config.toml
image_size = 20
norm = "layernorm"
max_steps = 9400
decay_fraction = 0.4
Rows from block 2 of a small autoregressive pixel model, named by matrix and row number. Rows with one number belong to one neuron. Each number is 128 + 24 x the weight over its row's rms, rounded and kept within 0 to 255. All counts start at 0. Numbers have three digits each.
After each neuron's rows are labels from the 100 images, of 14976, where the neuron reaches its highest value: "responds to" is what is common among them. Only what is clearly more common there than usual is listed. The data: scattered letters and digits in many colours.
# fc1: MLP up (model.blocks.2.mlp.fc1.weight, 1024x256), inputs 128-255
# fc2: MLP down (model.blocks.2.mlp.fc2.weight, 256x1024, transposed), outputs 128-255

fc1.622:103101106119084129113111130112111167097133107123107130133100147171171127138141121123147152137107142113127133122168123131122104158119154129132136146111098154091126108112134121117120185170168137113125107146103116109113163184134164143155099170141141101145129142118108138153151125123146129145130123138113121168170109091159122115081167176149117129151149129177117112142193121092162129125123
fc2.622:143093111082132134142133136138114149165132123157165137096164127164152162077135084112103164105162090095144125129082136181149143135135154106146120154095111126117082128163129075120080143144048117180134147128150139152152127123074095158132135127114120145135128121182109134145129142102167145135143157102109130097128125124140120101118136101149163121113114140118065132100133128150155115145107
responds to: black; brown; the character U

fc1.234:151140154131088157114108148115115174112148126131147156124096138135124122096127111120160125112148122069117166124118148129105145127125167129103125164090135120141093183103145080086107142130122083158146149100165134121131122110143151128143108144150093117148113144173142127141091093174157137111093130107119183165121161158108114110124133129107132122111184154098157136098116124101164119138081
fc2.234:154173114108131160140122163125155167106143100137153135140102149127080142090123104119183132131139126089147185106078085137115128135122139099145117175142140146112096178074126098087112112156107152163137135121162125127160154112166137118162150124130090143150149145180108136158108099142102125132135156095138168141125156127094123136145127143107110124112143148130152128106137095125131135132056
responds to: orange; pink

fc1.192:119132103139110098121152122149135109155160165132120130114128124087176154067161137133097134127123155091162127157126138124099141075119124132162117140172109078109103104145156123144135143132106103149155105090177150141140116131130101131074083084134118162143132101176140102094132117164167104107113169145132151121141134123109127111121116116155135176154156122133143165121136094169111106121118
fc2.192:119102111159144136134100084087117109105138106108115102126083158138139157192156174178161137099114139116089115120129121137111088124123140150059142099130102146120137163164122146125089201138130153144133126153156175096115148178130182090139110155091121129093111122097122154163116147108094102134092131107150118125102144103110100127088113151148140115103143148185114112144126151128117127151137
responds to: red

fc1.682:076128123125123097097153118130171110137176133170112140146120121111152146143106102131122162145103154092091134100119159129150126093105155164118097163125128150111110098114152100126140133126165091175105109117145099127152115165145120148124100134084160145081107190116145118115151102154162121139105162138098188161110083153133133097104179126122142107109144138147159114155129118090126114123114
fc2.682:144105142104128147166122142131114115098115157133104144132132072152133111060117136111146077122155099131112112115116162139112119150123083135120159145125149138113144150135133112151121137129154124084109118143094125130107108119105113126137150140169125118151150077113111153117150155133141169101109165135120107122110150123127089139137134115106108108146164115102129150130149107124143145141150
responds to: purple; black; brown

fc1.150:117109141118155100134121078121129119123113170197103120152037141090161161148106131137092158134110134124146104132107156155122103113109141157140161153088140115128156174124155125109127125140139149128130143125110110121135086120122111115158123140108075117129145179116123124129081115143116136134124140139107142116121155092145108133099130172158134165145114135187178182093126127133139144122140
fc2.150:154111087136158070132114074103123118137144101150156128156148128122101202141130167149140115135140115137119128161152170165080119129179142135090179134117158134133140148100128145164095154091137136069134120140103104133091091144138104122112132151159139099138129073150128143168137166142092136124133135152116199095099153172099111159126104163070129125087138142094137094088120119089104100112124
responds to: red

fc1.539:137108131124155159143135149124135100083119090124151161112137163116110107149087174106134138123130110156130159136116155112088077147159156172109110122132093108089200093140101132108128145124134141107138144135125123126179115151070126129116124133174150092130127106144146115134161097143129134148126115145115099168114167101122108137140155127142111135112144104114186114116148168117158136182129
fc2.539:125120146122163136128089047122119140122131130147135134120156136143100138145104165122158159109147106185111119134138125132133134093118141175085093142093099161103125131168106150111108152165082111075136143146121149144161111100126150098121087136150097131135127142119152126113157103130132156099077141113104133130092125119115102102182162100111140140161172145122170152108146123118144110170119
responds to: black; blue; brown

fc1.8:090112131133129134127082102123107122107097147162143129151113106114131162118140137101175115136135146082115137155134144121084117110103085143143172183195135075168149134123153122123115117152125130111142110093139102137143126137118106115137110097136117160130139132134135168114133135124128135126118161147114134165162147159136149084109109131122120125167131124126145190121121126110178070120132
fc2.8:158138125100116135158138099119150119091107135113134141148145106095128127089143136123106136094134122108166153117124130138103152127149132161144157162077185140155126144124190051107118103102112113048157167118153122128141122150130127159128126113102128137138132150087093166123143189134119141137144181134139128166155151137122124125131137133128102097143136087140144101118132102156153140086135
responds to: purple; black; brown; blue

fc1.715:102103160094093136125152129143111143094091154131119139142121151103114095118114067069155140128112150123157108114141130142139147132124127150126137127141149110127164174132128093095110086132130106182103119131137112156111142106150135101121153155128117174121151098121161148108140113154110125114134122111204140126122150132106124116127123132141167151113111133134129170107099139120139099135113
fc2.715:109126100135123129125105133107103156133134147044097136149126136118087098102159083144121173112140131124167118148126112179112180151140138145116118107121145092148150166108135157129108145114144142119110131127102103146102145109145154124157079097147095163146161161178132133126211121114117116112130106139149106148152121128136131119163133142079142135153133148127126142137119089163163127138101
responds to: orange; white; yellow; pink

fc1.301:129153082132151131139103140115140134103112088117097126119096114098154139134149122139144118141076121119122152126138114131095139148105158118119119152161120093127103142134105098100107149097140130128120129118116131115153172172174131138149128134111117099149131112141122158174083113149139119110119168135124173156177128138113119125092154147127102155131149135106108134134202115103123115117113
fc2.301:146097133125077140135116116155139136051091092132155110125099098130130163139134115155118159123124102101121146137101112143116126122116125137130118112141104117127154117134120115083139107156114138113190151131141134131145142095144118100135118115125080111167114133168113177188084113114115079159124134114150113125154109115153125120097173139118126119145159160118110137118178122127138145125063
responds to: black; purple; blue

fc1.2:087136140109180135118098101151144158119113179164129175132108161132137158163116087106114131136159103096126137113133119160147157117135114144119136165082096121173108183088133118109120099143130119121131084137107141129104130120138120129148146175150063144129169109141163129122115135149108143124114121173086127110118156120124074114133152168063128128142117095115153153095156125129145138145114
fc2.2:111124156143139085146137131098152120157143127162112120114117133102169172142134181133108137128103135134140099125141148107115090130115110165106158131160131116113123136111120104153170144115140124124118133115125145108200130187123160124119114181074125081112142105081121130111143114156124153151130145158090062114140132119132153140141166110141099131098132142152172141119138113147136168125140
responds to: purple; brown

fc1.439:108122094073101129118113133110096105115104165123129120152093125100124155116134111150133161139057168132109116133106112141097148161100125133098131135143113140160075142121104090107134082120153125125147134149084141162143141124160145086118125132153090101142128117092140120119109142144099119132107153136146168138124120144140123112137142123100150152152111128154147109119143161158129122121089
fc2.439:180125134126130116125096143105128135165099130108177167131123124186071122112158093180135123128096130124122147125152132123117124165137156126134119114155136155093140148148107097101135122141116177130162085192116109106090128138073150164160118115114166129150086136140148118160144110076091159127099101134142114093131118138131070111124115136094136130118135181111111140130120130122142137151099
responds to: the character M; the character W; largest: M

fc1.557:133111148134160132132126124108142152081148124125114139131118154132133133067147087095135116109132126117167141102130118148126157083114153132138093154120107104115144151141083125096090123136140112144096111149134149186212111126126066084160147138114104167117131094136174133131142126134101134134130165138144157189136114162119112073113142126136117116104130109131152142101128101118113098146117
fc2.557:093121138122178108112155156124107148143145124110136097110143131101123126122121153107146147136128140128136114092166143108145092139120090066134108165133165072134129119135140141187139142107156126196126114163126130130163137128170142128098140125139114118153184098119121135122117177125145115137173109130150167134152139109144185129125139133121158151137141114154107093099105139118088133100189
responds to: black; purple

fc1.593:137130155071123098112131093104142156055115121133106132150102134159187105093141094124117164128146135107139120146128117199142154135120169172112105114090107145134093181134118110143101118100141095134130136095129135149156162137098115149124109151123120126136136151120133123139115101157123165156102155107123150196118116129126091109093155142126148142144133126153119150069146116148163088149118
fc2.593:097108081123097131132178110121122126162163119157136134121131130093140133192137136121154160143114122107102107162114175097121146154118122150127119123132137115113120105095129134076146098108145130142123137076113080150173056104109117118115120154127110109135157123090118087092106120159136149161141099122100090092116124152126174139141124129147185111103135130134198101119136117141133124139132
responds to: purple; brown; black

fc1.547:138119128143117125124134117102115152121136128101163099155117149130108106101133110094100134139097172110151167166156133151097173109165128150110163104154132126163103124098120095121120138093151137142182138115148127131129166153129147117113124115127089155135089101161125115136128079139129143159087099160130172132134143179120119086106115154076075120103153171141148144083141117089168122121115
fc2.547:146131131127132102142112092071100113114154103101151123094114122133144114123163131162170094096102092130116093098139109131099136118089131152104173131133098128103137128111085145143124151133165118123129122141138180094115156131144167109177096170114125071144113111080101140160091109100086086127120108119135123132114180117150090123124170147139144114137136129158131134114154100074114130142150
responds to: the character M; largest: M

fc1.410:148100131121148098083124110139095133101138139141119144135131139119147145073143118111107145122099135086148150127132140130139121096134152125168098139117117108106132134153152118138127129135123140186147136140131118107137116112159135129157112088105129133110102174150142116111065090110090134110106115167114133145165161118139095091100144154147106172118162179137133178102122111114147105155105
fc2.410:120114083126134117169150125058138112143144134114133116142110102124127123125129157086171075080119131162146124121126122134098119107152086099125186166152133148123132145077108120154117126117136167106139177119125141126087114129143146109113136176137150119162134035135121152158144125131114113161129115140168142130106166151129110176152151159091094136114142093122119127120126146088127154128162
responds to: the character M

fc1.279:161131056129107133138139143052133162119142154100108141127135096103121130122144088106120145105124161126139146124109071108159135119109178134109104153154140136151164119124127094140138085135138128147144107143127110131142117118130144108123086117141152146158139150135136126102172110141109115148121126166104087148125068114138114115150157146132124184168130113109131116130101145105111154142112
fc2.279:134044120106145122145109134079153131088116132115138182127165117114159161101141153132134151099125116097131186085142117142108152160107130125149099111151122125098112146140120138127132140137109164138137137116122137106153115165113138133134112113109085142125149178150084131140152128143107160101159148161160140137152144102118132110122153084129118167095150122129165165115114088134112132134126
responds to: red

fc1.39:115113153122152137146141127107132138114156117108094129132142121154116138106145110126104135124145163027134169118077121178111114127128178122121148166115149204147120182125122067121091160105087147155147148129170124145113132091097125128127106157131111138149151135163139120100137139200118176140110162155098160132141138107111114125117124119110122115104159163131151117134122150119120117133072
fc2.39:124090153119129152113126191116106149125157104093153139123149129134068130103145054140133130137144103074092136106062146133120139127167146091131119174155131156122131165148148145113151129137105143182151100158168133133103135058150125117168141084104112133136123125161148130093106118108110109132165144129142166143159181146103125103145138140114125123123112184161111135145117108133169105149070
responds to: orange

fc1.558:084128091132166074106127113133174143065108127121126134158086133133195151100147107105144144124149168106145125102148118139166160103135150177132092157118115132116069110110139108123100118089167071176127106141146120146167114122138094132092154129146136139085143133180125130138121079151152135152096142114126167137123122110144115106095154104108126121126110104168124142062156124148154098145115
fc2.558:110130148120152133114102137147127127125114134085116148162091142136147103157141139138117104152109106138157123107124148078143097048111144161156115144109131116144113164146154112121140118153106110164137086161109115120139178107148117117143139140150159153102119130158112133136103094089136099162092091103130090110131114076160109132118163107111124130143140122123121100145137128103146113143128
responds to: purple

fc1.131:130129109104122080093124092141164137125167105146090146123134136178159119052136128145085137107145136169119120160124092131151103161127130095145108122134165137107145095098139135173132156134158134124091149178084141160119159125150124130103097107158132143135131124138146123179136140102112164102139131086158097102137141150159117104148144151127149170137131129154093124127096083125120141117125
fc2.131:126085150099162090089122107085143151083146126137128123124085152123171133114139110153082155155097133142134105156152126122143073158103161093155091163146140102156114098135123082131157145141102078134083143141112119123130169122151141126126127112124132092147162170138124131146140108124134113141142130093084142163148096127182135122120151161134158115115106168114107167105080086101149094113124
responds to: orange

fc1.749:104096087075126143115108138138097167106141106100119134151098152148131102123146099137142211153053131120135133124126121135108133172125134148121105142135112171134062130099121120113109127151144116109150147158084118136146155194111162110141129152089103133148133126123154123141118126148123125193100122135137114134132132105150099084129132129114106121145080170150130125128147134136148149157081
fc2.749:194125140134100164141119137152149136163096112131166145151167111143106194133136089153148142163102119126106169098129139117147157124134155167144115124085106145096162143107146155062109124126105153135144110148106117149153086152093107157135123144113102147108100160166133132120145126120087138123096134136153125107136082165121128149121117125160139118084092133119123104141121149133122142135099
responds to: the character M; the character W

fc1.335:067152153127135123141132081094095113095119122192132157151134102116130123136123114153148121107137156104168128182132169143131114096107110149131172165135126143158106141108129117157116113135108086136154148141131116108125088121125113157143104124110095076128118192134126162117111153128098192074123115193120146152156171113134136117117112147111133147123157147088157141137119113158174140130124
fc2.335:123089120132125149140144089111111084081111147142153155134151104090137132144125146132142158147120144106127157144172129133127126087144120168125154162099178139151169130113156104120124097121143077071124098114161103103151122138122095147111113125083144119147126162115157182099155147122127127134130154193124139161151161136139115088136127116094168124097162113143162109107108125156134112109101
responds to: purple; blue; black; brown

fc1.74:113132142079150105081191089162111159100110152105149131124107158085147104113142108136098137149129130121154125124090077185162132122130118128145098084146097113139101156137123113159105093149138126143117088114136099132164158096151144132129123124141125094132162127174115132132104141125144130162131107167170114138141114102156105103092105128158118099119135169120162117141130104201151133127105
fc2.74:115133156161114095141098119108108142167057185120117164123113142069112106147146163110136116102131167141156145115128142196103122139117127168103099178132133120165118137138082072083099121148109122109122131126108110119140135139087133124158106162143131135116116111133132163102123143115133109182176063150092125129121112111156133125126113130115122091160166138112160124116112161151123141116123
responds to: black; brown; purple; blue